config.toml
arch = "squeezenet"
model = "rotation predictor"
dataset = "made-up waving flags"
train_examples = 97500
image_size = 48
crop_scale_min = 1
horizontal_flip = false
translate = 0.12
color_jitter = 0.1
norm = "batchnorm"
hidden_act = "hardswish"
depths = [4, 8, 4]
kernel_size = 3
stem = "deep"
widths = [96, 192, 384]
init = "torch_default"
optimizer = "soap"
beta2 = 0.99
learning_rate = 0.0013
beta1 = 0.95
shampoo_beta = 0.99
eps = 1e-08
precondition_frequency = 25
max_precond_dim = 1536
merge_dims = false
one_sided = false
adamw_lr_other_params = 0.0013
max_steps = 17200
batch_size = 128
epochs = 22.6
lr_schedule = "cosine"
final_lr_fraction = 0
warmup_steps = 340
weight_decay = 0.07
adamw_weight_decay_other_params = 0.05
Rows from block 6 of a small rotation predictor, named by matrix and row number. Each number is 128 + 32 x the weight over its row's rms, rounded and kept within 0 to 255. All counts start at 0. Numbers have three digits each.
After each channel's rows are labels from the 100 images, of 14976, where the channel reaches its highest value: "top examples" is what is common among them. Only what is clearly more common there than usual is listed. The data: made-up waving flags.
# sq0: squeeze pointwise conv (model.blocks.6.sq.0.weight, 48x192x1x1), inputs 96-191

sq0.11:145120111122131113181152113121108189089089164128168093179137170091113119136086109158155170142096141225097128154131168154115086174171150191161087175095119139171153160084127165134135124194109048159144140180118137154178113119127073132116133111112107091152159098151130072149251093143131127098
top examples: offset cross

sq0.16:116093159124111087120133076127118138110188129085129138179161131118075149114128127145088103125145133130132061165067144101146074046136095170096179158097150116165124136128162118192165142090120169069160119049151171141129147112090085092158085097142094082125152121092071145162125134152074125131
top examples: diagonal split; saltire

sq0.9:101100157113070075095119201162095189058131090185156117098091124125131136126098085158161119084131144154132160148104143134188098068146102168156142115100116080055114128163110154084081139113139086127125094108158110087106139148077040147156157057132090173107106139122142081138077132168140184101
top examples: diagonal split

sq0.42:123127126121107129146119145108135089070094156130187114144141091090111206125104152149130087161119156062179144074126141099192114128136196151098121163099124193072106062162093128203219115130128116162146140139148107071099141091098119133116173184124103131118164142135138093095085101066118112072
top examples: diagonal split

sq0.13:140087183144167119182144078175122116140087141169084129095137128168105181106117109107158145126139164142153067090174114128136189105125228157151160109191144137158078112070095107138154148109160056125162197194098117102141092102075133121117093094113140157125127167189177152113126151167068203100
top examples: diagonal band; saltire

sq0.46:137113154093086126112083118076158142115086125145099112122127110064093191185077151165123130134176111152120091179106118097075114058101113121111170085167180119156115149133157072121118129100204140143100129129110106067173176131187084146109116084131216112150098107144196112125066255098093151102
top examples: circle

sq0.35:067223118152145134152067169155060094089195165127143176093119096143172200135152143133115126092146110138151158077088166090080107085098087126089092109162106111111129164051118128090140096139126136115088156119187180142128090066159066110134188095097137179136113160152172157103188118124086111075
top examples: circle

sq0.18:012081104138170148145089136145081099095135179162197126112127119153137181177152126125077150106168076131108118152096126076104104178094098122117108106124189090178166094135110056137118148105143179185136161163120074153154176158115192112172179151122181159088150118157096166114139219132095148135
top examples: circle

sq0.39:093113145141108116091106181174120190181124125141136146114137071132169091083105104152088123106126126087109126139112165141183136142064088113142151150190140166154107133113126098111154153183068166057202152116145120133118210111122100087115176116154149114094155164090144048087163146115124147144
top examples: many stripes

sq0.22:096094115092140055121121117170067114101138141210121105108141184136146152099096136101145155093110121152119147147070095135171129070166112098094122146060187122086119160195121108128118188082133117113121088129139159155104102119135141158123127215162112100103133111101156082173111248130139121048
top examples: circle

sq0.21:143204122128061173162172139172166114114101080156179122120086142109101228117089161100099084112108093094090164094220164111103123095122160136177108135171178171172095115073131134119209154110110108160112123141099111155158175107177131094133181189136129128112090126145123133083105171140130160143
top examples: triangle at the hoist

sq0.31:083101213155106112115083078070117115135103041119138095104139064164097176062106143099151086166203086092111107039149090121087141135060141143184063114126137177175126112127082133105161109212117121130162119126113071096156147144147094121150072108096046147125133079197098168155119162102128163145
top examples: saltire

sq0.45:126171151093216161063165160182161102176109151160070133137179158104162082054113129124123142101148161085099150135090140087111163141166099081158123101098129150183154114132135188144143121144148202144112130175065147175136088125098160099149154199146114116067077161096175181132090206163124067132
top examples: saltire; circle

sq0.38:154146206150218116096148149128134119093126056145114165088165050094162180080136105074092088128076098167119095097177085129139127141092157134160128136179140130086085114147094102170174140165159098115135157138097177174121138094185079102131128117116126183096112134136141177135098065173152184222
top examples: saltire

sq0.5:126078100108068134106150173129116118149144135114161146122116153087083136087120146151183103160131118090071129102190112055126054087112060111160095195136138103123112175129143192129123111172126091232130187105147111122133189098157111147089139168120114116143111139108088118087088107157170054106
top examples: saltire